Weights of a small CTC image transcriber: arch regnet, muon at rate 0.035.
Rows from block 8, named by matrix and row number. Each number is 128 + 24 x the weight over its row's rms, rounded and kept within 0 to 255. All counts start at 0. Numbers have three digits each. After the name is the row's rms in percent of the matrix's.
# fc1: squeeze-excite reduce (model.blocks.8.se.fc1.weight, 24x192), inputs 0-191
fc1.0 085:164169165135172128128128111170128128147128132128128128181140160144133128178128128191142143112128099128144097175128128147117128140184128140123128191128102128128128106144157106128128128115074128128152128126165143121170167126128128128137123128123128096141128122167128128039133072153100200128106117173132156131128128168116141139093112128138082116150136169128154117131128114128121128160128090095108122128120159089143123128128128090128075128128092118128088128151128162062117128156133158128128128148128128128135087128080162163164129154128122154134114128098119128133136138128160128128
fc1.1 094:132128088118156106121173119178107183088159128093128110075128164074056136128116128128109133128102128128104096144116173128119128128128118103158136128132128093128128128149112128195132086113136124156127155128158128113149128128159160160118141114140149100157118141132128150075128130128115120128172128135128102110128116126174128152171105095096119097128107089128128144099157125053128124118126128115097135123169113128164128128131143194128095124128147111086132128128159175149128085128094128128157137112172128139173128134084147128146128117128131128138128128089138128130128128128167070128
fc1.2 066:142134174138105128072133139128152101128138163162128132102128116074128128109128128128065128104147128166128128108096128112138157102148166160081140128176105139128128147128110128176128142080084166128120103128128124128101128128170128081168108143128101104116112152148070137133136096136096128080107156113196189128128107128130128157128124128128142076133128148080126116109165128128124128108143122160134128167109138097162128105128175140141109073128128103091082128128152128101161094157118142100128144141128128128168132137121147154128125138113179165128128128151128125178136128128128140128
fc1.3 093:092146182136106132163174161110080127128155154132128124115160128104107118156128152128128113116155128108180128182159141140128137128156175118162090128128128140121131128126130128135102128107062162167081128128158119121128201121098128128092128084146128111128128176128108128113128128121128133051145119128128128127078128077104120128128129167092128128140209143128145186174128099148105112147128128128137099142091128124120143128128128181102110101128097138147083153128102159128128123128128138119128192143145161128153128128128128152128128134106128113158106124151117138117152141128128128144
fc1.4 121:128174128128132133097157120155128128098172128139120184122128128127103128128093128172128128128153058126114113143167135162125133112134126135128128128118120108110148122128102128128126128143157130169128186129129080096125128128128144106160091128096128128096139110138128161046139104152141128162104143162107128128145082128128107128164101165154146132144128135143128128128095068128163128091128099128102121144091133136135111167128117147128128128199137102096128152156128153086123098095123185128195128119144169128111128138113193128128128075106153134129136128128140087128128128115128091092
fc1.5 104:200171149128128104081119097128128128106128128091111128150128155128128128144099120130120122103147128136135136125128128160175107129179163120156128121159128140175144085128128094131096134115057173162128138139099149119080146146108128115145141128128165107168128152128128140087150088128136203144079128096181181128128128128130130128128150128116108128135135164158167106128137128118082117128158112083111137156098128128115121128128128128153128123144131110115134174147092129098141160135128167143122128099106128189116128156082114128143093119128101095128102162138128136128162131128186140128
fc1.6 088:143102087117154128118177139092128158099128126086128145166128145123155127152128111095124112131110128175128109116128134128152135144102128110128122128132128123197115124141128128144107093114203125132146128136128101149120135128054134128148139126123128128128099122128093128051128128128128128143128207128166141115121127180189128163132112128164128103161153128176146128128128165137123128146123118128123128185128108154225128128128128128133128180129128128128128146127160128100117128152103128128116128122094189145129128149142128135133128128128147128118111101165156128128202128128128111158
fc1.7 092:128128124128128108114072103128111148104128128127092124098086128109090128121114110180128128100167128128156128128111128128128128163145128128128073130139110077130152128112149122128079174118136158142090128128128098178141131113156128092157099083128128140135128118101136130128089093101143128151128142128145147167134092128128128128160147139099116128152127128128140156128136150038189089176138128087144070116080128101148086124168139113095128074128096122100128110128128123135124090076117112214138128142157149130133148096128128159128099114128125128137103128128128128122115109138128128107
fc1.8 098:128128094121151128084099128114128179172171103128134168118169180068109128151126139113078159163117093146178072126128131089151128140182102128128128148153128128152139065107133128128128120125142128128174144152105128079128143087070128124128171134108177089128128134180112131096126128176141140128128151128109101128128128128116140128128128154128139128127128128128128130127144146147115128126145161128113103145124128128131096150102134141172173164128104128128090155071130144148123128176128123123117141119120147128147123088105169097144145117128128128085104116132080147128133073137119128169
fc1.9 103:136118183158128149133128165128107088128128144136170111127122128128137149164125114122119128134123128128128155193164129115137122128173128128123128128171134128127128141118128128106114158125171155128128114153122126185113128125128121128149200168128128128167149164128133128128114156145188163196109172137179163128128165128101168128126120137145128109114158172128191128126128125128135098128144119100133101143128131152180126111141113149148174128129097128149106165133193128097123128134128139172105128123112173149128109117128128132128128129189096112129128088174132173117113095128150162165
fc1.10 089:123122138094116128128128099128103175055166138133105128140149186087128128136148128141147119105128128122172139128114190128130128128128135091080129152128136138128133128115167131157128128128169142128106128146128160149172128099128108144144142128126128067147116188128111162081081126104141121128128128128128151131085074128122147108144090136101074128158079088146188128137128144172128109113128094128124128128128170108128087082140130140122140128148167118128130128125128177128128090138124138115159130128198096128169128117128190105130135152149140119128133092134128118124121093115100120128
fc1.11 075:128186149160126128085136078140146141124157135143072128128128130109130128134118145114128161081115088128198128130185093122128161128159144138128159151128113142151121129100128145116119126110134128128128134109181169116128128128096117128153128117128148191131128136149105142141128115128087140138068164128128160128088118128128104127108110135102091169152138128128180151121128094107128127128090066123100128171135141143128105086128128114161128154183128128113110128159086150150129110149128171128128128111128126140128153169182115128105128167101171128166120135156077128128144128128146182125
fc1.12 120:153123161160140118127089128118128137128092128116140128150147128177151132131130141130128136158128164186145128199134147128128072129194164113128149182170124161113172103128156095124128121138120125147128128137149160117101185171128128108115138117128141081170105134168166116086128128128128128177128128151166128149128118128128128185106127128176148128128128117145128163128137157134125166164128128089188121132124128135143177078137154128135128146165113095128132137128148184093123153146124149123128124108116128125145109150128128156128070165128137158118134128151096146126174128128127128164
fc1.13 112:129138108113128140128128178138140175069111113097128105128128128061078128100143122167136164128120104128128128128120128128189128138112161149111117128128136135142150118097153176144128085089128135117147145127120128119118159128132128133134131150128110137139128137132116143103116108090158128186128128128115116128128087095128128127193128143092103123152118124097146133146105128111145111128120128083128118062128132106136128124146128152128117128139128105118128138184114156128146111098118149145175135128117169127128113034133161144166163082089172128128128155127128161123151131128128038102
fc1.14 109:128118128152107124114160128128128118112165138113092170118156125114128117142136179158128169091103027128143114121128132079128146120153128128136128163128096105123128128138128136128091128080098116187110119128175107128128136124128128130128097117128128069128128136179143146113135097209128117155128128148128128150128138123143101104158128128097137136153154144115133138061128111105121156129138107171082099128106128120097101128128138134128128133151128122128099117155095134158119128127113170171101152144112178123099151128128093094166179128119128128128128145152087159121175148128076116133
fc1.15 114:152153199145127128093128191146107128091159128128129128148128160128165128138128163164124154108151128128113134172117144128130128128213138128128142128128128134125128144088091131120129128128125133168073150129128128180128128132122148148119177124116135090156121141168128160094128154159148093145128167128146150128128128105128147083102123150128121128113174148114184128128128118072128128131161101145116102164085123128148093120117128151106163111128128128138128166133180186128132103096128136133153128122128193128108115120154123152142115128128121150073128128194106128128165108121128158128
fc1.16 097:138127128116098128080127128128127128128112146090128128128128137198081138106139155128128134074128101128131128128135110128122103124128161114084128128156145123144128151128128128114139128178128128143128168188110159139128129128128107142128128109120153128147128137164137105128186128127120144117144128128158177104128128166130128131168079152154101123079139128128151102090160116189128098120123141112128129128093128128125123088133143128139128199161128129079152092128128203084093106128128128170161128095175128123130111049166128090128128076141128128151117131128152147152108088154120132128
fc1.17 090:135163143146128128128138100141072166145085171128152169130128128128113151128080105175111162128159096155179109146128143117131128136140128129131128128167167140088142160133128128124134109141148141178125143151128116128128128147125128161169128109128128128169127192128128128092144151126156085151128180132177140101162106128148128115114094164128164112128128180128116178156101137085136128132128128140128128152128128187133149096181138128128122073128128114114134128097128128128131128085154111192114128147095128123128155128145130131113136176113168186134169122166128154128148158118116141147
fc1.18 067:187191128128128116077106089128128094128142157128128128128138105074128128128128174108103167128128128130129068128180128128128128111156128128076102202154148099128128128128128110155077107128100081167091128128128128128098109128091148128158146141128128102128146145128129133128129101153128128087086142130128166128094159104102127128128128128107120128128137124128143124128097115111128128103128107128112128127106168128190144122143119133145102168128143128076101151094088164128096140128128128141132128110188077128111126105128128128089072194146122137128130139115122126129151128155128185112
fc1.19 100:106128168101128128110190108128135139110123112115128128175105169128136128196125126122128116128121143138137139128176115128105128146158121101185159138160134128141100128128128131128128148175180128138154039098120133140128145121128115128098128146144146117134098135111150151117128130128128134134128134120155127195117128171164139116159128128128130134165128128167145132097112140073128144139144128114145089189129157128179111128082129093125107069128145125143155173128173128084111144119132128140128128128175169139145140170150176115151128128110142150123128087076136118121121102128147128173
fc1.20 115:128151177170122128164128109121109151157091086074140148106128134152129126160128129130087114082176084163133076110176128152128103128134132155150117128172158075135134128138128120139137128128112129143131173100147130120189128126167082089146121108128102128096118118145127157171195163107162158128128136167155143128114128128166128127128108135133116150128160127118171131128148128123115128205128089127128128183104128117128113083179124098128101122110128128128132113128107095130092146086128135128147124154128128069158128129128088128138129128126148093128128128101120128128128153102155130128
fc1.21 130:107121128087123114103167096128128123053168135128128132109153135123082162128092156145128118128093086128128128128162105114148134128125128124123128126128128128109166182148128158128107138136149182150128122128107089141154117140151187108103136124128144112141149128095116165109128128089158128136128128111117107138130122136128135113159128217150110127106128128148138173128086108141153140128137146167121128129128155092133139128146128122128128085177129128120104161133156197128148119096110140192216128126128180135110138110164182125105128128140128128118128128142128090133107152128098107101
fc1.22 098:135128228128128105119128144128128090128128163128120128128141128161128128128134128095082128128128063163160128130143148128130103148189128125128128181125140128109118128128114073149169128128081159203092154146128135128128222128129123128128123095108128091119128128164128128080175160113125108142156167128120128133128139119128128125128117153128128128128163140084117128129132084106126173112128128119120128151120129140128140136128130128125128076140116140161128128133121192154162180093123128133141147130121116129102111130121109128128092162128149128087128128174116128128155124156115188144
fc1.23 108:128160136128128110110163145134127162080128089154126128128128167128101128131136139122112095128098128128128092125114128128150154176093128094102145128130180100155128188146099143153137149198091146160098118128143117125171128132128128120114136131128146128128160139128146148150140128128116160093128173128128128128128138078147123102134128180140128143141128089109158162112117127107136093128171144206086136182128128052154132128097128175128109128136168136117089139091128103148135138128128128085176128149174153146128109133128128111083146125110165127131094099133128128123118172128102139104